A small model that predicts nearness at each pixel, trained from scratch.
Model: 7.38M parameters, encoder arch vit, encoder patch size [8, 8], encoder layers 10.
Data: trained on renderings of 100 made-up gadgets, each built of a few solids, in any pose, 83.5 epochs.
Rows from block 9 of the encoder of a small model that predicts nearness at each pixel, named by matrix and row number. Rows with one number belong to one neuron. Each number is 500 + 50 x the weight over its row's rms, rounded and kept within 0 to 999. All counts start at 0. Numbers have three digits each. After the name is the row's rms in percent of the matrix's.
After each neuron's rows are labels from the 100 images, of 14848, where the neuron reaches its highest value: "responds to" is what is common among them. Only what is clearly more common there than usual is listed. The data: renderings of 100 made-up gadgets, each built of a few solids, in any pose.
# fc1: MLP up (encoder.blocks.9.mlp.fc1.weight, 768x256), inputs 86-171
# fc2: MLP down (encoder.blocks.9.mlp.fc2.weight, 256x768, transposed), outputs 86-171

fc1.719 142:500500472511500500500502500512506498509508508510499511479479497497503491506466499549513553458500498499508479591529502493667501470396485499573510348501539476481532388515490500543499496498500481511498502494502529355504639481495499502507497512513508426497500497
fc2.719 152:495502464407500492474505502547496497496568504511469500510518492493510492503503501321505315474501517495474614316495509462478482502727500500489503522496474500497491500492563495504486486498497507500447491500488309512518351502499509500503500497501507472497488500
responds to: metallic

fc1.469 146:443568518502477482511473497508512472523596631494520482622442520513476517494498472476499399348517276502442470501492511496645499500527500677511511499500480455497503511516515488499554442499502495496504501514494507499498508509510500500453499491492498463617547532
fc2.469 140:497499489500488490505504521501504500480504501493505506506504500435503491495466489534508498500499457501507500637501499493505500484498505499518500502503503498547512499514479499650500601544493484499484502499496499504499500503504506491492506436498500505499446508
responds to: white

fc1.186 130:499518495499496496355511488498501501467533500482523514492503413492520451511523395555487496541512491540498475468588501495509494500496308498608507424528353550510634506498509528495550493504481489497426492607515504501505468495640506501497511626495520487500502502
fc2.186 073:505500509498628500499492508503503504501505501459489500505452500519497520647505485500494493500472507694524477490543502498099542491508499502504497470507798472658496477505516517504502487497495505467497462424422514503544498502493462464531510508474496500529480502
responds to: metallic; white

fc1.175 118:486522512541492505500493434498488745614509478801523522521501713530466506500504491502501497469500500531491493655515494503505492475478445506501532499512503506532434536507517499500498497575504505487500503500494501474477481515499476502452384494490451501501523462
fc2.175 350:490503500503500500433502479529502500498500506497505499479501500499500499502500512495496501513501498497536499412500506494500500501498495500513503490502498501498498501501556494514487502500503583558500497533502500506551499501498499473504501503492500494504501485
responds to: metallic

fc1.301 108:499520490500497502500439483474485499501496504495499500495519500511537658496518499573501501500598491482497502455487481501500506506531499508465588507412501424413510480450505431500523500465665507502493547500537515509517505564499557498509493491505474537464498502
fc2.301 110:502518500499508532501489476481502495503499503492492498493514503501499505498497505501507523502472497521495503503424516508478502505503501532499500501499501514506503499496502533474476498498494496502508499498511502501502498499499485505518501503499521500498482497
responds to: red

fc1.272 128:491501496503452584496505457496500497500542372513628521504483289505495451500518504512496467551496523416501235500708539472391485499503496503499497514501503505496508467504522493491529482496522457496510500464426499497499496478637561468561498501608489502495500510
fc2.272 114:499530501497497500501498493488507498503500495528499632498486507500483498499519492520446403498473520516504492502521517499504517500500467465490462498508494492683504515500489502498499492505504529469488405500521503520501505500778493518498493515479598512502500495
responds to: metallic

fc1.90 124:500497527494496512491500579504498489513535524496499538493477479500498498460534499526477522580501496516403670538415487500498520497497491501510514488499504521410502483498429495502509514411475496643481499540498496445523512515500504531509464483501421512500510473
fc2.90 140:493500507476498500490481498504499514501516498501495488496500502500492498501491561468501496501506500500499484499515509500486344500490499543501505495511500503491465500501499504502462475669500555478500491520509492518497505500491494488500504545467522501498440468
responds to: green

fc1.32 134:430458499502469499468509501504495500617558496501136455505507495500489494492715484505505501502482500618447551495507499485497499515483491503508498494499491508496216443494478532497497333503486487480495503494492541500501464500500465499469503506554505493499525478
fc2.32 149:526511500498501494474499499500499493491500500499999477497501509409545502484480499501500498504510505502499500499490511501500501496458536499485501494496499494451510500600506501497593500498507498508502505486498466515491475504427498501493501508472544508559506502
responds to: teal

fc1.227 127:485477394500510500500501493559497504499491516498527500507503500490496501495482503414563505478494505505499491500554504445505625461497507498507613502524495496501503372520500501454531495506456621515538485528500471487402500496501497470496499499514503524529420504
fc2.227 041:518504485502502519498564493443488510510498491470522522499515481490673487523503563522500598500454494505475500505486497501505446556522499472489492529508499485503494501509474574789500502490500529525507510488473508523519531507592572486499507478517500558486497477
responds to: white

fc1.69 168:501501561502483495501508634500505455513502497451506495518511522494508512557506499499516500504498510459502502481502514501500553502500501485536498505498498512506525535500522505506507498497499567496477499503500473496496499493500519496501465500453501501497490498
fc2.69 213:502500498503496473501500515485503503494500477476517485500538500530481512498607502502508500501495509493503494475504498502499497489503510502505498304497499504510507500497487507506498501494490517493499498501497512485501475500500501506501511506503423496504499501
responds to: teal

fc1.394 112:505501500500502468524582498514498470496381507382479511493558495497481527488500514499496475483510492494475508500511477495599496495457475522516602500494505547479531407501497490573496505481503526503500503496499493487500502499480449495504507503499498505405505437
fc2.394 304:492499566509504491500507499599443499500498506532482501530497502501501496484505502504504500499499501496540498506537508496504500487499500500500503498500495494483500495500500498501496557493499470500501498500486499499501522495500489500498498501486500502500500500
responds to: grey

fc1.521 067:468379504495515552449537510504502499503492556538506468491475499522522512488504487486318501526530504497499581508520556523494491473500486531501498480522465505498498498494521497528496519498680501489586516499552495505309536500447490390470489497523546514534493468
fc2.521 006:493489512459503489484502438482485498504512532494494504548499505499508570505504501510509498487498453500481539499493510503491533487482501501582495451506508484490490503503464496493488502481535519439503499517512487543465503503500526517505501478500521781516498448
responds to: green

fc1.58 148:522501503462547504499528498502513531497551499483522504510402079478473506475483500504502491499508514501429492503393497473504493515500505531498502488497508445652507505492503502517505503486501544498478495501506494492506516500521448503502490499506497503504501557
fc2.58 151:410497488594505501471461500554206501517500530500501503506501548494503601646514505502499503505503491517462397500500497498497508500475474492503491503498486501530472501488496413499502072500498491525503495516480481500503500514498500501500509610498499502527507498
responds to: white

fc1.534 178:502420499499501478464490504494500490555490442500484500466504491473544496498498499483499463503496486478501479693499505459499502500504553501500500507498466499616517496476505503486504512498499432494500429510498506455503494381493501495504494506499493498511474527
fc2.534 261:502510499519501507500479486503502514502536518503503499468507503499503492488499505444496476374500613514509502297496527500499499503505500496488504511504504517486499503494514518489486492477497503503500499500502499504500429512503486501542495499503520492535503382
responds to: teal

fc1.220 135:499510512500494508478500610496507504497500497499492500516491542500498500497500497496473498484506539499498490480497502500486473506500659497495500506504498468503484493453554493502505505502502502497506546476488622488498501496512509538498490473500490501500472502
fc2.220 175:498499498494501497502503505499500490501501496498497500495499501501501560504501500500506491499494500499501499499500503501501513281519499501505504509499502504499506482499516497502513500501491500486501499500502498507514506476499502496497504508496504501506499499
responds to: teal; green

fc1.98 104:297499500501528518556511477638527498567495508518495494503500416501526500502446492498505497486487527499501484407413507478507499526469497458486466501512349495499431474534491500498496500486489501495500537516524495502397504522348515670505490526497443494509492516
fc2.98 064:729498497491501486497524497509514505498529503476495500521506502500504503499500496500481509500515493494500501501498493497502490500490497505535502504495499500499504491500486491512494501538508488504500515501491491504526496496501496500497519500513497510510489557
responds to: teal

fc1.271 220:466450405499506502484497514509501499505503499532526485502513504492510246504500497490497500494507514504504499536496447498575502510536499508501511499500497504486504500506500498494495495499501497500503499509471542497514513480500503503507494359500500487502515505
fc2.271 238:498498573487478523494500496512494498498501499503492500503511500497500510544541502503501496502472468478497509492502500500492499420495500502497499492495515498545509500522504506516552501512498507499502501501497498484518506485541502511479494856502499500516506500
responds to: metallic

fc1.576 104:498534522502234496507501471499502489502502488507499496502500497497479543513499505498498498494452492476502508430494496500323494495596519502505430565514425521502489496499523589489498499520480496495499597500420562523529492510491493497503500561491488487504501501
fc2.576 041:597499500503502469512459498483468500505507608504511493496503588497500476498500508506500500503476524496496521500501499484500503489504494597500500490510504530500504479504497514497499505487477495494367495506495514486472501485411505521482487519491501494450503508
responds to: green

fc1.303 117:484561529484497508517499499472523509516502535535453508519502608668499667500500489515443508457423499501638513046472557511483500505521552498523492499502489544504525499509525526501497506503491499471505528497487506488498441513751493507499504504544498497497491406
fc2.303 247:494500503500500500500502500508501516501529500496502491506499506464498491499501505510499498498500501499484515505498506393500501498485501498498499489499496434492499501495504496501506504516494506483498500502486464500500494498363500500511486501505502502500499506
responds to: red

fc1.162 097:498477548498546351476503500471502473495500502499534456495501510499500503533470484491510504516505513497521739527501501492512501503523501448505503501504504442500515530465490498521503494508500464500502171499517506501299500501500584530499474502521462506496491511
fc2.162 079:503499504505504500500492501507493501483486499520500476496500498515503522500496500495501499525499506494500367502550505504261498506492490500501502495481498499496514498500502524494486500498501395490512520511502514504499506523497496498508572491510501500501500480
responds to: yellow

fc1.232 156:500504474498501485529494459498515449500498512504507503529494488389507500501500666504500486551511494500498499470479501528424499501500502508508478496489487516495498500271499497454469503511514501999489499497464513526501505478479506513457502515509535499482509500
fc2.232 214:492516491501501423499499491482500500539501500644481492396506498491495500500501500524500497503533500494492500499501492500484498499500497521514502501455492500465501496660499506501500498507514501000459501508490500516502495501501510426409493507507500514504504501
responds to: yellow

fc1.48 135:504519493485499502512502494486505633573503502569504502497467503497503505494503435474469499494515497498513517587513305506481510508514506488484503474501397491521518478491506503447509479496487498955504499502495502446306509492504504574501460495587493506499277500
fc2.48 190:480573491504500502467484499502514478566508492500493501499512502497498497506488551502496486502499522500501432499468541503496478102501479500500502503498510426494503495502500508499478503493504502487519509502498506504533469496499503501510499501504502500500505500
responds to: yellow

fc1.287 126:518418475516514554491496471502504499504531488357483516499515429415691563517457494499500481488580504553500486561496630543493523493644493482502519548502475511508506504502502542484543503499500490510500500497499410489492440510496483517497498516500481500507511508
fc2.287 099:499509543483504516494493495497501489492494551497504501501513499503500501500501518496499514516501487504492501501499475427477525501465495504499412499508440496495493509502495513502501511493502619504441515488500499529506956505715502501496498499500481631607479502
responds to: black

fc1.346 157:497493283500474504498501505506497402498502486501500501531506507508498834511493500517579494520828439336527450578499502489647500437503498513503445504498500504504512506500507500493513432483555525761521551504497481501500506548499500498500493501508516500508488491
fc2.346 234:501502646497507497501503501500487500515497498499498500499481489505500440505499499499496563448206555502500499267504505503503504508497501500510500498495494499495506500503501501494501493501494510511499497499507503495504507499501518488502511506498500494498500498
responds to: yellow

fc1.487 128:498523504464512501497479515532502487521480501521510555542489478498503236494491500499519517507502518500509537425506558495499456261498535497870401468495491397500457405500503545496501507515484491262503501501501497483506506501483500501496491497517502490500535505
fc2.487 218:472500437502500500500499503498497501501502500511501499500485499504501683503503480425501462503516501493489499565489505505502511511496502500215624494496496493508500560537504498504501498500501504971493481500516475498508402498501499501500508500502500486491501497
responds to: blue

fc1.341 159:420508507500475502500500418497500495366500483500542503489448471507502399473509491484601454497530498632501494504496509494500506544479338580499500509523474501444521512500522526504547495497493501487485333509476500504492475549493503491499493547471501423532512508
fc2.341 109:546499472495496504500511539497500508494496494470500497498420512506455496489410553576520487506401495498496519530497521504321495511544664425518214461494516502502484452512505497501493513494528475508503539452495484490499499501467537469526642514369513492489516508
responds to: white

fc1.488 074:497569501491521534499492494498485780817512497512469384504506496496398499731537521530568520515497407503487464571499503509484497482494458456348482494497503509479509503607541506503498502558500501515496505495303501500490517485558503496355500530509486512559494499
fc2.488 064:513495485495502514482500501510506496500502499513509487500499501500503500500500501506490501489493513526492507500502519498495494476500497510501506504501492506499496491500499521511500507495518499501502504501501508503533501499506502502500492497496500500521511498
responds to: blue

fc1.358 091:509497502495463476494547533500507497588493525504512519715498459478506492500501499516501405475548494494507500504494443504475501503448528500508498510492486504501501483509544486568308501510589498499496523491514487471468497517501485510500505514559507495508518519
fc2.358 055:515485532480497501479499479499495493499854500432503510488500520763500503511496496440497541479513504498455494523497485500493508500498499530500493491494500491498508485500499492504507458504500500502491504497491500439502630502503499440496496522500486540505488523
responds to: red

fc1.570 138:500858505579492507491501495491513511525485502491506490502504497499507510514502496502500517549499636501502495505493491493498505494502509462501506491541473498494437500499498505500494499505526501500497501491500499478487495507562496431494483501506500536490496495
fc2.570 147:497376501461530499500502482499501504494439501498500514500492502528504498500511500504508509490488432501512502501501483504497500501499508502517513494492503502500502500483490499499506500528499502496501500495486493500490502502550500508473499502499493486365485464
responds to: red

fc1.560 150:493492510500500502499496502455504500511484489432495493500217441514482509509492514561493508501461567497508503531498506567472497484503490487501536508504749485471545673500501368504501497496503521509541498535344500502497613495485520509491501492510500500500504504
fc2.560 087:487505449489503509502501482504149499501496522499501502465270495499426498514455493505513525486507523447487490510491503480553497520498509498505493494404511527483510630494515503507510503523507491494499500517509494496478498500507498513532499499500515493515502488
responds to: white

fc1.323 169:499501413437502469501472522560491465499550490512498498496496514497498487505507533502538494501506502490391489502499501528517409510520500506487501499528493495575480522502473520501477548500504506551504505510500508505499458481525499503514505492394502506500505493
fc2.323 327:493495680548499672504500622488499501500496502500500500502497386501500500506501408500500537501499515500498524509545502505500498491497501499501513511491499495498499498499502512498503500506500495497513499505494498498504494530500496494534499498502500501513497494
responds to: teal

fc1.68 074:521515526502480502552495507502500526507436592513483444490502493499505501528504483500573553505426502488504402493500680643494500502503478494359508532495508502539615492517480486532503496497564490470544629424494410771508498425499500455503525503554508519500517506
fc2.68 034:499497510504500519480500510506500498514487481500487501510493486498535500509496499498500500500510484500513493506502502490490501509504503495495485501499499457505500504497500528502510534501447509500502495512498503498498500454482500502491512496505535502503499503
responds to: blue

fc1.360 122:501495487501514487488490573527469498399518510471410501472522508493500505413510500409495501497523484455492486533495608496495492514298704499504547474536511504513525466511460515474498498426370502496470510494491427496514503537494506497577567500482499517499502518
fc2.360 135:504527449497491522489509504500502503498512518500529498496488506507479551501499483505498493500501501500486500499500499499499457501501489552501511495496503497526408499498490546496494500506533503500499508494520494514487477502501493500487502496497498499492500486
responds to: white